config = dict(
    model='image flow-matching model',
    dataset='procedural textures in two colours, tilted and lit',
    train_examples=97500,
    image_size=32,
    horizontal_flip=True,
    conditioning='none',
    arch='uvit',
    objective='flow_matching',
    cond_dim=256,
    logit_normal_time=True,
    norm='layernorm',
    norm_position='pre',
    activation='geglu',
    mlp_ratio=2.67,
    head_dim=64,
    fused_qkv=True,
    qk_norm=False,
    parallel_block=False,
    inner_norm=False,
    drop_path=0.15,
    patch_size=[4, 4],
    layers=12,
    width=256,
    positions='learned',
    init='orthogonal',
    residual_init='none',
    optimizer='soap',
    beta2=0.999,
    lr=0.0032,
    beta1=0.9,
    shampoo_beta=0.999,
    eps=1e-08,
    precondition_frequency=32,
    max_precond_dim=1536,
    one_sided=False,
    adamw_lr_other_params=0.00087,
    grad_clip=3.0,
    steps=12800,
    batch_size=256,
    epochs=33.6,
    lr_schedule='step',
    warmup_steps=640,
    weight_decay=0.03,
    adamw_weight_decay_other_params=0,
)
Rows from block 2 of a small image flow-matching model, named by matrix and row number. Rows with one number belong to one neuron. Each number is 200 + 20 x the weight over its row's rms, rounded and kept within 0 to 999. All counts start at 0.
After each neuron's rows are labels from the 100 images, of 14848 (inputs lightly noised), where the neuron reaches its largest size: "responds to" is what is common among them. Only what is clearly more common there than usual is listed. The data: procedural textures in two colours, tilted and lit.
# gate: MLP gate (model.blocks.2.mlp.gate.weight, 672x256), inputs 172-255
# fc1: MLP up (model.blocks.2.mlp.fc1.weight, 672x256), inputs 172-255
# fc2: MLP down (model.blocks.2.mlp.fc2.weight, 256x672, transposed), outputs 172-255

gate.46,177,193,206,249,216,201,184,159,220,221,214,223,207,204,186,186,173,178,201,235,177,239,185,221,235,226,189,226,224,215,192,217,182,219,242,234,210,176,172,247,161,196,176,224,211,178,197,173,213,211,194,193,173,205,188,205,202,200,177,208,221,177,171,217,195,201,186,209,223,237,168,199,162,191,193,192,216,199,211,204,181,183,198,189
fc1.46,182,172,193,242,215,206,176,205,177,193,216,210,192,203,197,224,188,178,188,229,199,244,198,203,187,190,209,200,168,203,188,190,204,195,221,189,191,169,168,218,165,201,207,193,201,180,180,184,163,197,190,227,181,227,243,193,189,198,210,190,217,174,227,200,163,229,186,203,193,203,189,215,173,193,167,191,222,181,178,205,170,207,192,196
fc2.46,202,192,180,197,174,181,187,231,154,198,171,217,187,203,200,210,193,172,196,202,202,188,193,195,217,187,183,184,190,229,191,186,244,225,207,183,236,192,206,204,224,168,199,238,200,224,213,200,203,186,238,192,229,186,216,200,230,176,155,183,190,221,191,214,185,184,212,174,215,197,211,200,204,178,177,167,198,209,241,213,205,186,219,238
responds to: red; black; ground colour: red; pattern colour: black

gate.346,192,207,214,198,212,176,159,159,203,244,177,209,208,195,185,183,212,195,212,234,205,226,201,239,189,203,213,213,185,211,233,197,150,180,228,237,193,185,186,199,165,223,195,208,209,159,196,203,182,204,154,218,196,178,193,229,190,236,212,197,218,190,215,229,206,203,177,223,183,205,198,179,223,185,202,241,185,171,225,209,222,190,176,190
fc1.346,172,202,244,240,194,177,216,191,200,170,204,183,202,203,163,204,186,163,187,232,190,184,192,227,195,231,222,254,181,202,221,209,203,199,213,213,189,189,163,193,205,202,214,187,189,150,178,194,187,245,217,196,150,163,236,213,194,208,213,211,191,182,176,210,223,186,191,178,185,192,182,200,188,202,195,223,181,205,224,223,191,186,185,176
fc2.346,155,230,201,214,169,209,169,217,197,203,198,202,198,212,222,218,159,185,180,203,223,185,225,194,203,197,199,201,199,210,206,204,267,217,175,189,215,219,205,190,226,200,199,197,187,198,184,203,192,207,268,205,155,189,218,212,205,221,194,216,196,211,158,187,199,201,225,190,237,248,194,240,195,166,200,171,199,204,226,201,184,191,223,191
responds to: red; teal; pattern colour: teal; ground colour: red

gate.261,233,226,221,190,216,178,198,196,195,192,221,215,208,220,220,204,201,202,212,167,174,203,191,167,236,225,191,190,188,198,171,205,194,172,197,186,203,195,195,200,167,172,155,192,195,200,225,218,217,182,182,221,204,207,200,160,209,190,172,202,229,245,156,185,213,220,199,174,195,214,178,202,203,184,202,192,215,194,212,210,167,200,195,195
fc1.261,187,207,193,206,208,224,175,211,214,216,221,187,223,231,181,189,217,163,191,178,208,217,168,172,196,198,183,149,195,209,224,163,230,162,235,210,199,209,219,185,175,223,249,215,201,219,205,220,213,193,162,189,203,205,210,157,172,208,196,209,204,218,189,178,232,194,174,172,208,195,177,192,205,197,223,208,188,177,215,204,223,202,206,203
fc2.261,232,221,216,188,228,158,190,180,167,178,211,225,220,213,200,205,223,182,226,234,197,217,188,209,168,163,198,184,202,213,216,188,236,192,210,204,201,165,188,220,198,198,216,211,200,177,223,217,182,204,190,228,211,187,188,233,209,168,185,165,195,200,213,202,193,236,241,225,190,166,195,174,220,178,183,187,198,184,218,204,180,197,216,210
responds to: yellow; ground colour: yellow; pattern colour: yellow

gate.71,200,204,183,203,204,206,239,214,168,219,210,207,186,191,190,199,165,227,214,203,204,180,174,200,201,237,212,217,203,212,192,184,177,188,193,182,145,230,207,178,198,219,177,195,195,182,178,223,166,197,195,199,162,174,213,171,202,168,218,193,195,214,225,197,214,222,233,170,213,193,197,235,224,203,179,195,189,197,174,200,187,202,196,207
fc1.71,184,209,205,193,189,212,159,211,233,167,200,194,206,202,202,216,221,182,203,161,206,207,184,219,184,188,167,170,197,192,205,220,182,206,204,202,219,200,162,230,178,197,191,198,179,194,221,179,217,178,204,204,210,212,156,224,204,207,206,188,198,192,204,205,215,183,165,199,221,195,212,200,200,178,206,194,181,194,225,214,201,191,176,187
fc2.71,211,200,200,179,186,190,222,203,202,212,202,214,228,212,236,220,187,216,217,216,185,195,242,151,202,187,204,225,206,183,196,245,219,202,205,169,212,188,188,200,215,217,189,216,196,202,194,216,200,223,196,212,209,184,233,199,171,201,188,209,201,195,235,202,213,236,190,190,225,176,215,171,213,241,160,209,204,185,206,182,191,229,218,198
responds to: yellow; green; pattern colour: yellow; ground colour: green

gate.244,175,184,201,183,205,209,163,189,185,212,223,224,199,218,184,221,169,231,185,210,211,183,189,192,187,234,202,188,214,224,223,205,189,194,175,204,208,174,179,245,195,186,206,204,209,220,191,244,192,195,183,204,191,213,186,207,197,206,202,163,202,177,228,203,159,209,176,171,178,221,174,225,185,216,199,204,208,191,192,195,223,201,186,194
fc1.244,185,206,186,172,191,171,203,177,180,220,182,217,172,218,210,196,172,214,172,193,234,196,166,219,174,175,216,199,192,187,225,191,210,205,226,184,165,193,204,193,246,204,204,179,197,194,209,192,177,196,198,217,186,171,199,199,214,215,168,172,224,284,185,217,199,196,184,204,223,198,186,189,221,192,218,211,206,195,232,220,195,199,190,227
fc2.244,221,224,220,248,241,199,204,231,207,231,185,210,215,165,219,201,209,176,190,222,235,211,208,225,234,192,202,157,162,208,221,201,201,208,183,167,197,210,194,181,224,192,187,213,181,190,176,186,197,188,211,192,220,248,192,217,178,235,214,196,171,139,177,202,181,191,230,161,168,146,250,246,210,196,184,200,199,210,189,190,164,180,194,196
responds to: black; ground colour: black; pattern colour: black

gate.248,205,174,224,212,183,190,193,228,233,196,207,169,214,217,169,188,185,214,219,245,197,185,174,152,212,180,225,196,208,175,212,210,223,219,222,193,220,220,197,161,177,211,191,193,222,182,198,183,212,188,217,205,204,178,210,200,203,184,185,179,194,208,187,240,202,186,203,225,200,196,190,208,191,203,226,212,181,204,194,200,202,170,190,212
fc1.248,179,182,186,175,175,204,215,175,200,197,201,212,224,172,199,204,201,181,215,185,218,209,214,191,188,210,191,190,194,215,179,211,190,162,191,193,150,208,212,218,196,204,208,243,201,213,211,224,173,194,222,193,200,194,191,180,185,220,186,232,198,184,208,192,236,187,206,197,201,199,235,189,174,198,203,208,166,212,172,232,195,220,229,191
fc2.248,198,212,176,175,236,238,181,194,199,167,198,203,200,185,192,225,197,213,217,169,192,227,194,193,169,207,202,204,216,224,196,218,200,183,189,205,168,228,204,226,226,200,201,198,175,176,193,190,181,228,220,151,212,220,185,194,211,229,226,245,246,152,213,206,177,213,216,173,175,192,218,202,197,213,197,221,192,183,205,202,209,247,195,198
responds to: purple; ground colour: purple

gate.639,200,225,189,217,205,244,184,213,228,171,206,188,196,251,200,229,173,223,208,183,228,201,214,214,200,207,204,184,190,200,214,205,189,184,174,203,188,209,190,187,223,209,222,156,182,153,192,222,229,202,200,187,197,222,204,225,210,178,225,183,219,189,202,187,204,192,197,200,163,193,220,198,154,186,167,214,197,232,227,203,232,202,217,187
fc1.639,235,194,173,204,223,210,199,216,250,179,185,212,205,230,186,226,196,217,201,205,214,215,173,188,202,196,202,160,180,195,232,184,196,202,203,203,176,198,188,189,221,230,234,191,183,163,179,225,209,205,220,182,228,216,198,233,181,193,195,216,221,199,211,207,184,203,200,193,179,181,246,195,176,180,186,225,198,240,210,176,182,190,192,181
fc2.639,201,149,217,214,222,197,166,199,231,207,209,190,190,193,213,204,179,184,193,198,197,203,196,215,231,179,209,198,204,194,174,205,184,216,194,210,193,219,220,205,177,196,207,250,177,199,180,178,198,197,238,230,225,190,184,220,192,185,268,191,215,220,220,161,185,191,218,192,180,196,199,170,198,197,205,172,218,205,197,186,182,196,202,218
responds to: red; ground colour: red; black; pattern colour: red

gate.136,170,184,172,209,205,197,189,206,195,206,181,192,213,198,231,218,209,201,185,201,203,205,200,261,182,200,210,228,184,222,211,218,182,209,181,216,218,209,184,246,216,206,188,195,168,190,189,202,221,198,166,180,202,186,171,199,219,192,220,195,201,188,195,184,189,175,197,200,174,168,206,189,235,223,234,183,194,186,185,200,202,212,224,224
fc1.136,160,198,192,200,218,196,193,172,193,202,162,195,191,184,208,229,194,203,217,206,188,199,223,229,229,225,193,208,185,233,195,184,190,236,211,206,214,196,163,250,200,203,143,187,190,189,180,206,218,196,213,180,191,171,175,182,235,215,204,200,218,178,237,175,218,172,174,205,210,193,200,158,242,168,213,197,201,211,199,187,214,231,184,209
fc2.136,188,205,203,211,234,212,201,195,191,169,183,211,224,193,209,190,189,220,186,167,208,201,176,206,196,228,210,208,185,214,210,186,186,191,185,212,175,210,201,194,201,176,178,189,205,204,178,187,193,221,199,170,199,185,222,193,206,209,211,207,183,182,219,206,199,180,207,188,190,196,200,148,205,205,190,170,163,221,238,180,195,222,211,172
responds to: teal; ground colour: teal; blue; pattern colour: teal

gate.539,177,228,170,218,198,180,212,207,235,237,214,190,175,177,192,204,206,178,195,157,233,220,193,193,188,193,210,219,205,197,203,222,197,193,208,179,193,226,181,214,210,205,166,204,181,167,159,198,231,215,216,206,201,212,219,226,199,188,233,176,154,174,225,196,230,194,181,196,168,225,159,216,168,221,200,229,219,217,189,176,236,214,193,188
fc1.539,208,182,259,205,180,222,178,202,200,179,197,209,218,191,188,190,206,192,188,211,188,193,180,223,219,179,143,158,186,210,219,222,204,191,199,204,158,177,187,214,191,185,232,195,230,201,206,202,160,177,196,186,194,200,177,172,185,206,221,194,260,198,193,215,168,201,217,180,197,158,209,211,206,188,197,138,176,228,214,213,189,207,184,203
fc2.539,160,220,219,192,191,249,174,202,187,183,156,228,226,245,168,188,189,205,192,180,190,197,188,196,219,216,198,206,195,193,234,192,205,198,218,196,206,190,232,191,201,224,197,188,194,194,210,211,214,171,211,194,200,168,231,194,176,219,205,244,246,189,206,246,231,212,201,239,214,200,203,254,174,226,216,195,177,206,177,175,170,214,236,190
responds to: purple; green; ground colour: purple; pattern colour: green

gate.486,161,178,192,152,226,210,201,176,187,232,191,189,173,189,199,211,209,207,185,215,206,199,178,217,225,196,190,173,199,237,203,204,215,187,166,209,210,211,207,193,197,192,184,224,196,198,224,183,202,171,192,199,188,200,201,174,204,232,218,175,214,189,216,232,227,246,200,219,195,222,181,213,177,161,184,163,201,205,141,214,204,211,203,181
fc1.486,214,167,227,190,158,181,198,210,221,201,194,196,171,160,211,156,234,206,208,193,219,192,244,198,195,200,208,198,171,199,170,183,217,200,190,175,162,184,186,144,231,203,195,199,197,181,188,207,166,193,189,233,195,166,234,228,193,192,194,206,229,209,194,174,197,210,206,198,195,186,193,199,223,232,206,220,188,205,214,193,172,214,168,197
fc2.486,175,178,196,203,172,196,210,229,198,199,203,196,197,216,192,222,167,225,213,184,203,236,204,180,195,210,172,200,200,197,196,183,185,211,216,220,206,163,177,232,212,198,217,194,233,181,201,162,180,231,226,195,216,201,202,191,199,223,191,203,192,170,212,172,221,188,178,192,208,174,185,208,177,179,215,208,192,202,221,233,164,162,195,215
responds to: black; ground colour: black

gate.305,203,182,207,179,220,164,205,204,166,212,227,180,186,207,242,187,202,212,188,181,239,243,198,181,172,202,195,204,206,175,202,227,174,204,200,215,259,170,174,211,203,190,194,229,195,208,203,223,223,171,191,218,217,173,183,198,239,173,179,211,182,228,192,212,194,172,196,195,211,257,214,194,215,203,171,192,198,199,177,192,193,199,198,183
fc1.305,178,226,213,166,154,174,201,210,178,221,169,184,227,176,220,184,220,194,187,206,199,187,231,163,173,202,191,197,187,204,165,195,185,202,183,194,224,176,222,193,228,185,229,180,188,189,195,213,198,210,193,191,214,126,188,181,230,202,187,201,200,182,226,183,187,180,217,182,209,240,198,168,212,183,196,157,228,211,221,175,219,219,197,222
fc2.305,218,162,191,192,203,198,195,195,196,212,218,212,237,206,182,220,163,198,200,198,194,169,172,216,213,187,212,228,231,191,195,222,219,241,156,207,180,214,250,213,220,180,231,193,188,199,182,207,205,210,211,224,218,203,171,188,164,178,231,178,261,169,208,201,200,224,189,172,215,187,212,194,200,190,196,213,209,178,188,188,190,212,202,214
responds to: black; red; ground colour: black; pattern colour: red

gate.34,192,217,233,206,206,169,196,203,187,210,212,200,238,160,173,180,211,192,186,223,189,188,172,176,200,196,171,205,188,231,199,163,206,166,204,209,147,223,199,174,186,189,191,205,230,243,185,179,223,178,181,194,191,226,217,240,180,178,212,178,205,204,165,189,210,186,235,170,200,206,219,214,224,204,174,201,170,206,172,205,227,184,217,204
fc1.34,202,216,185,195,214,222,200,193,191,174,188,194,183,213,210,188,183,204,175,228,161,186,221,192,184,225,186,217,187,182,204,220,170,198,208,226,211,181,183,212,198,175,190,199,211,175,198,197,162,245,191,211,170,179,163,157,237,196,217,231,222,197,201,198,199,229,190,192,171,167,190,231,180,206,212,200,213,193,199,219,182,203,153,214
fc2.34,225,213,181,202,199,234,219,200,211,212,212,205,183,177,204,189,205,226,231,219,190,186,188,206,191,213,193,242,219,164,190,205,211,185,170,198,208,182,145,227,229,199,210,160,208,199,207,202,148,235,213,219,196,209,236,154,191,192,238,213,236,207,220,186,218,160,203,219,220,196,226,143,216,212,203,205,219,170,221,203,192,218,185,184
responds to: teal; green; ground colour: teal; blue

gate.243,218,176,197,216,211,174,188,190,199,203,201,229,194,195,200,232,216,163,186,205,201,193,210,188,195,181,209,200,208,200,203,175,206,199,188,206,216,181,204,216,212,211,190,202,180,195,188,190,195,200,264,178,197,157,182,204,192,214,250,180,206,240,201,194,218,204,190,216,205,198,209,188,216,194,166,204,173,231,193,192,187,205,199,198
fc1.243,182,231,193,167,149,216,213,176,227,159,209,193,210,186,199,184,187,205,177,209,200,204,189,191,190,219,185,192,192,193,211,220,202,194,228,218,193,170,175,203,201,211,221,189,217,208,218,179,207,220,149,214,180,230,220,208,214,170,160,245,209,177,206,171,189,203,180,162,220,210,182,218,197,207,231,193,210,196,171,197,208,214,178,194
fc2.243,210,191,210,200,266,209,193,198,172,197,210,167,176,217,201,201,184,173,208,210,223,182,210,221,165,160,197,194,201,200,207,252,207,183,247,187,224,183,194,179,234,155,163,226,238,214,192,214,228,197,225,173,223,209,210,230,175,195,218,198,198,209,213,197,217,226,211,195,175,207,184,232,177,220,195,205,199,198,164,163,221,230,202,166
responds to: teal; green; pattern colour: teal; ground colour: teal

gate.620,214,184,203,198,186,222,211,207,193,201,216,215,181,181,180,187,241,239,176,163,184,190,226,220,174,192,207,209,194,184,189,203,198,177,213,206,174,216,180,213,206,222,202,224,170,178,161,173,222,200,205,191,218,206,196,227,187,159,202,187,187,195,186,150,246,187,209,227,159,210,210,192,209,197,199,192,166,184,191,195,173,215,202,213
fc1.620,189,225,217,238,217,191,235,208,175,222,187,187,190,194,197,213,215,174,182,201,212,199,188,172,169,201,208,205,219,187,206,200,248,188,206,186,202,182,193,181,232,190,155,150,187,208,219,214,174,247,232,211,192,179,191,178,250,229,199,168,198,166,182,188,211,204,211,164,221,216,169,179,194,200,198,187,219,212,241,186,198,192,188,174
fc2.620,186,210,180,210,174,230,265,201,159,206,206,208,195,206,220,216,189,182,191,203,208,210,203,186,191,207,212,243,183,190,196,195,212,187,184,200,204,175,196,216,221,202,183,143,200,222,214,180,164,241,232,208,169,158,207,165,186,210,183,186,208,203,143,169,218,197,211,215,207,214,221,182,218,201,226,219,228,199,208,178,220,243,208,182
responds to: red; pattern colour: red

gate.3,213,215,210,185,185,216,176,202,218,207,188,189,208,203,221,160,186,168,210,224,215,218,202,220,212,182,201,211,213,173,169,245,183,192,226,193,202,200,200,224,191,199,218,176,202,195,258,166,233,220,207,223,186,233,174,212,197,211,232,180,185,170,231,188,190,223,200,205,204,183,190,204,175,218,212,168,199,178,179,211,207,199,197,188
fc1.3,213,231,230,156,240,198,184,188,205,196,150,223,190,204,144,196,186,219,188,229,196,197,202,221,246,235,200,207,161,189,239,206,199,197,233,199,181,196,241,197,191,208,201,155,165,218,214,188,205,211,172,186,192,209,193,215,186,180,224,210,218,204,199,229,210,200,222,210,173,209,230,221,160,194,208,224,224,197,218,193,188,192,203,185
fc2.3,176,251,199,153,234,194,206,222,201,172,183,236,226,254,205,182,202,214,166,266,191,191,199,210,181,190,213,220,224,208,180,200,184,204,195,227,185,182,192,229,207,217,200,197,206,202,246,188,194,178,213,208,179,204,212,219,174,178,191,196,198,186,204,189,192,173,213,217,211,183,194,217,192,197,191,209,200,177,180,191,214,201,211,194
responds to: black; yellow; ground colour: black; pattern colour: black

gate.83,151,204,240,195,200,201,214,204,208,193,195,213,203,218,221,221,240,197,186,192,187,230,185,187,214,213,203,239,169,182,212,180,217,203,190,182,173,218,194,164,220,196,179,185,193,193,179,185,184,218,236,211,191,192,188,189,219,181,185,231,182,211,152,212,171,185,236,201,174,211,232,224,219,203,186,195,188,213,226,168,203,218,210,219
fc1.83,155,175,222,183,191,155,222,222,176,221,192,204,204,186,184,205,229,179,212,198,207,198,212,199,167,211,201,223,176,218,213,259,186,231,211,206,192,193,185,212,188,173,188,232,193,165,204,182,185,196,181,162,212,234,217,212,175,171,198,182,213,215,183,192,186,167,218,204,185,213,195,230,218,201,186,193,194,226,203,202,161,211,223,200
fc2.83,228,180,173,161,195,198,217,176,189,181,201,199,173,180,205,178,195,223,216,238,198,230,222,186,164,186,204,219,257,157,181,166,210,214,179,184,187,222,216,185,168,199,221,223,203,194,211,246,198,176,175,207,224,181,176,237,219,188,193,190,189,229,252,229,183,156,213,183,173,214,213,178,201,212,214,179,202,201,177,204,209,213,206,212
responds to: teal; crumpled; ground colour: teal; pattern colour: teal

gate.502,184,211,210,212,175,200,178,193,209,228,201,208,176,189,226,194,199,193,197,228,182,226,177,167,193,222,196,217,176,206,202,180,174,193,222,221,227,196,154,231,190,205,207,212,216,211,202,164,210,184,212,197,189,187,220,167,199,230,198,222,250,245,194,216,204,205,160,200,215,209,234,187,233,177,184,219,218,187,233,223,199,200,192,182
fc1.502,209,192,207,178,262,173,202,205,207,211,180,200,233,224,153,231,180,216,222,211,200,188,260,200,214,201,213,152,236,165,221,229,178,200,179,209,186,196,213,153,199,191,221,220,208,208,215,224,157,236,197,198,201,239,233,200,225,232,209,201,201,176,202,170,212,199,200,190,196,180,195,220,160,241,199,193,181,194,187,215,191,192,207,222
fc2.502,222,215,215,215,180,150,180,191,204,209,201,174,143,198,201,165,215,218,227,207,195,249,202,174,186,194,179,207,168,212,200,200,183,202,197,181,211,194,174,174,193,183,162,205,197,182,235,208,209,172,194,172,181,210,209,222,209,213,176,202,134,183,202,203,179,193,206,185,215,216,177,210,250,205,191,213,196,215,196,178,215,220,217,201
responds to: teal; blue; ground colour: teal; pattern colour: teal

gate.56,222,210,186,190,189,170,181,208,188,213,178,172,193,220,178,193,233,182,177,189,216,202,190,198,180,195,183,186,157,177,236,235,190,211,205,171,184,194,196,196,217,183,237,189,200,165,197,172,203,195,209,179,226,230,205,202,177,169,200,220,202,183,227,177,222,212,232,200,183,189,234,216,206,183,197,206,186,215,213,181,205,209,208,196
fc1.56,221,188,190,218,207,194,165,188,222,178,184,210,204,216,156,172,243,197,198,189,202,211,171,205,187,205,168,185,170,192,198,230,205,160,221,218,183,205,223,185,211,171,244,209,226,246,212,192,184,206,198,192,193,245,188,192,206,187,181,212,190,200,192,187,179,222,206,175,177,168,173,209,190,217,192,204,191,212,207,211,206,201,201,207
fc2.56,170,194,214,206,190,198,225,206,167,207,187,183,177,194,212,208,207,210,191,202,214,163,201,203,206,214,226,215,200,220,189,185,177,181,188,244,188,186,200,229,212,170,223,191,222,204,196,192,175,204,178,229,194,194,224,179,216,210,179,184,186,247,166,167,187,227,190,235,217,204,184,213,189,204,233,211,210,211,222,207,156,205,212,194
responds to: red; ground colour: red; teal; pattern colour: teal

gate.192,157,171,222,223,199,206,185,180,195,186,200,240,187,212,208,212,163,201,206,249,196,218,221,222,218,233,200,223,236,232,176,167,177,221,217,229,221,190,182,217,166,210,185,182,221,176,217,200,154,213,213,208,161,202,204,174,195,224,166,202,220,210,162,217,206,202,171,246,232,216,172,190,198,182,173,189,240,190,235,190,198,189,186,170
fc1.192,234,243,193,172,206,210,224,232,191,188,209,172,201,187,182,189,224,207,207,182,208,171,189,185,190,161,204,179,191,167,219,222,228,179,179,184,192,200,220,195,228,205,225,199,198,250,191,220,231,196,208,208,239,165,217,211,213,191,204,199,179,214,209,188,189,182,215,172,204,168,214,206,193,202,201,218,169,218,186,197,194,215,222,236
fc2.192,210,191,217,213,193,199,200,169,253,204,234,196,208,190,190,183,211,229,188,172,196,228,214,208,203,217,194,221,182,186,186,191,152,180,200,202,164,208,210,191,187,178,188,184,170,185,204,174,170,201,168,176,171,230,193,232,165,212,223,224,197,190,201,206,222,226,191,194,170,209,203,207,206,236,217,206,221,188,185,190,208,209,175,172
responds to: red; ground colour: red

gate.669,180,185,257,204,171,244,218,156,201,212,208,210,218,195,220,199,182,213,192,205,178,223,186,205,190,231,200,170,206,222,173,190,190,229,194,202,216,227,191,209,175,211,219,200,201,182,214,159,193,182,180,233,195,214,209,212,183,204,175,177,209,215,188,210,171,219,222,189,183,162,192,215,221,196,206,205,244,192,222,194,202,204,158,189
fc1.669,193,175,197,195,221,182,185,244,205,213,184,211,186,220,219,167,216,224,188,171,212,184,232,227,172,234,226,172,203,221,185,187,184,158,184,230,217,208,188,188,200,213,201,203,215,183,192,176,173,177,181,176,214,219,172,189,184,228,194,170,210,202,164,192,199,227,215,225,234,208,215,176,233,206,195,220,224,190,206,187,205,184,196,208
fc2.669,219,200,219,179,209,191,184,229,211,213,195,181,192,230,174,163,192,207,181,205,213,197,241,189,153,194,177,177,214,178,178,190,186,214,207,218,210,201,184,169,208,207,189,235,220,243,221,175,169,194,189,226,199,216,199,202,206,188,173,195,232,189,189,170,198,193,206,199,205,217,225,214,224,188,203,223,196,170,213,171,226,165,184,198
responds to: teal; black; ground colour: black; ground colour: teal

gate.627,203,224,213,172,187,224,200,189,182,202,221,208,181,183,207,190,218,196,174,207,192,195,168,155,191,170,196,223,239,188,169,210,206,202,227,228,218,181,202,197,195,227,211,204,203,215,206,218,184,156,218,217,191,225,207,182,200,206,174,209,195,218,236,186,195,214,206,191,176,214,202,256,203,212,208,215,209,191,203,194,153,219,242,205
fc1.627,204,173,168,168,208,219,221,212,191,205,198,221,222,214,222,190,211,210,194,229,222,213,216,230,196,185,196,162,182,150,205,223,206,185,188,182,211,232,211,188,185,179,217,201,193,209,165,187,217,207,210,171,243,183,221,210,190,176,187,177,190,197,209,188,216,164,190,199,207,195,213,220,197,221,233,163,177,212,183,220,226,197,203,183
fc2.627,206,220,202,177,244,250,197,192,231,184,241,250,184,176,196,193,196,208,187,212,184,195,176,177,167,193,224,218,227,193,153,217,213,229,179,188,192,207,218,219,217,219,221,210,207,191,198,210,186,167,214,201,196,190,173,147,203,184,203,174,200,184,200,180,195,197,194,207,172,181,181,248,163,220,207,178,236,199,228,158,193,183,203,177
responds to: black; ground colour: black; pattern colour: black

gate.493,204,179,218,226,169,220,221,183,181,195,218,212,193,185,224,188,182,210,186,194,184,194,209,223,196,233,165,214,171,186,174,228,187,193,208,167,192,205,160,223,189,216,173,192,163,213,173,221,173,179,212,188,168,215,177,186,201,211,210,208,191,214,187,193,178,234,187,214,208,199,206,181,162,198,203,223,248,176,244,193,226,192,232,204
fc1.493,224,221,199,192,197,194,163,234,198,219,183,194,225,213,180,170,190,196,223,238,220,223,183,191,196,217,225,183,196,230,218,188,213,211,237,212,208,191,229,209,189,216,207,200,263,212,204,143,212,208,168,215,207,221,229,206,229,209,235,188,204,183,203,188,205,191,186,174,212,217,214,222,220,198,244,181,172,195,193,224,179,223,208,176
fc2.493,190,192,194,144,195,201,219,218,203,209,206,197,232,186,188,187,198,222,216,217,167,191,155,224,205,179,193,220,226,205,156,218,157,225,212,255,214,209,225,193,184,200,203,206,215,237,209,182,226,188,168,209,198,186,161,185,184,173,210,198,207,246,226,223,172,210,176,226,174,170,168,180,210,193,191,187,182,214,170,209,201,226,224,190
responds to: black; blue; ground colour: black; pattern colour: black

gate.330,160,161,205,206,187,213,193,163,197,189,205,188,177,203,203,220,149,202,186,194,193,224,232,209,197,197,222,228,188,183,198,201,196,225,193,177,206,210,179,152,169,206,204,195,210,168,192,237,176,199,175,193,201,166,194,201,204,177,173,229,185,232,176,194,213,222,239,206,220,240,203,200,203,174,176,214,215,180,200,230,198,215,214,202
fc1.330,158,135,221,241,179,185,199,202,193,190,205,202,180,226,215,223,192,206,170,200,223,218,209,193,210,213,212,219,222,214,181,200,183,200,187,217,192,191,182,188,182,250,195,192,209,177,219,221,166,223,171,199,209,172,183,220,212,190,175,206,182,199,202,187,182,212,200,224,161,234,191,199,187,187,189,169,193,179,195,189,183,204,204,196
fc2.330,211,209,164,198,185,214,218,201,188,210,185,170,196,189,210,201,217,147,219,216,166,203,213,199,167,213,222,156,220,211,206,234,223,212,189,197,224,241,207,206,192,166,252,201,199,235,186,208,231,199,206,208,183,193,227,218,243,189,205,218,213,199,186,192,196,182,202,178,195,180,191,204,179,191,205,170,193,213,213,201,183,198,218,194
responds to: purple; ground colour: purple

gate.553,207,186,221,195,191,193,191,193,211,205,172,211,183,165,193,174,208,212,213,190,195,199,219,197,184,205,203,227,222,191,209,164,191,209,215,174,177,213,243,164,237,175,210,183,209,186,200,228,215,215,189,160,183,220,186,198,222,194,194,224,211,215,200,210,216,230,195,165,215,220,201,219,205,179,202,205,171,221,237,219,203,170,158,219
fc1.553,220,209,216,221,194,193,175,159,183,187,220,199,185,171,214,187,210,216,220,192,247,238,225,202,185,194,223,217,214,245,194,196,217,195,191,165,227,170,200,213,219,196,188,244,214,194,198,235,203,199,209,205,212,200,246,184,179,214,208,216,215,214,202,195,173,179,190,194,235,213,152,179,192,197,191,223,191,164,231,180,187,159,221,195
fc2.553,191,188,183,239,209,226,212,183,243,208,216,172,242,226,181,179,196,201,177,260,181,194,197,210,207,226,206,230,204,187,209,204,186,203,184,182,217,195,207,196,197,195,185,174,190,220,239,199,188,189,237,180,151,197,179,198,178,203,219,195,203,179,207,174,218,230,252,219,195,218,184,199,216,206,206,180,226,184,191,208,228,237,221,225
responds to: teal; ground colour: teal; white; pattern colour: white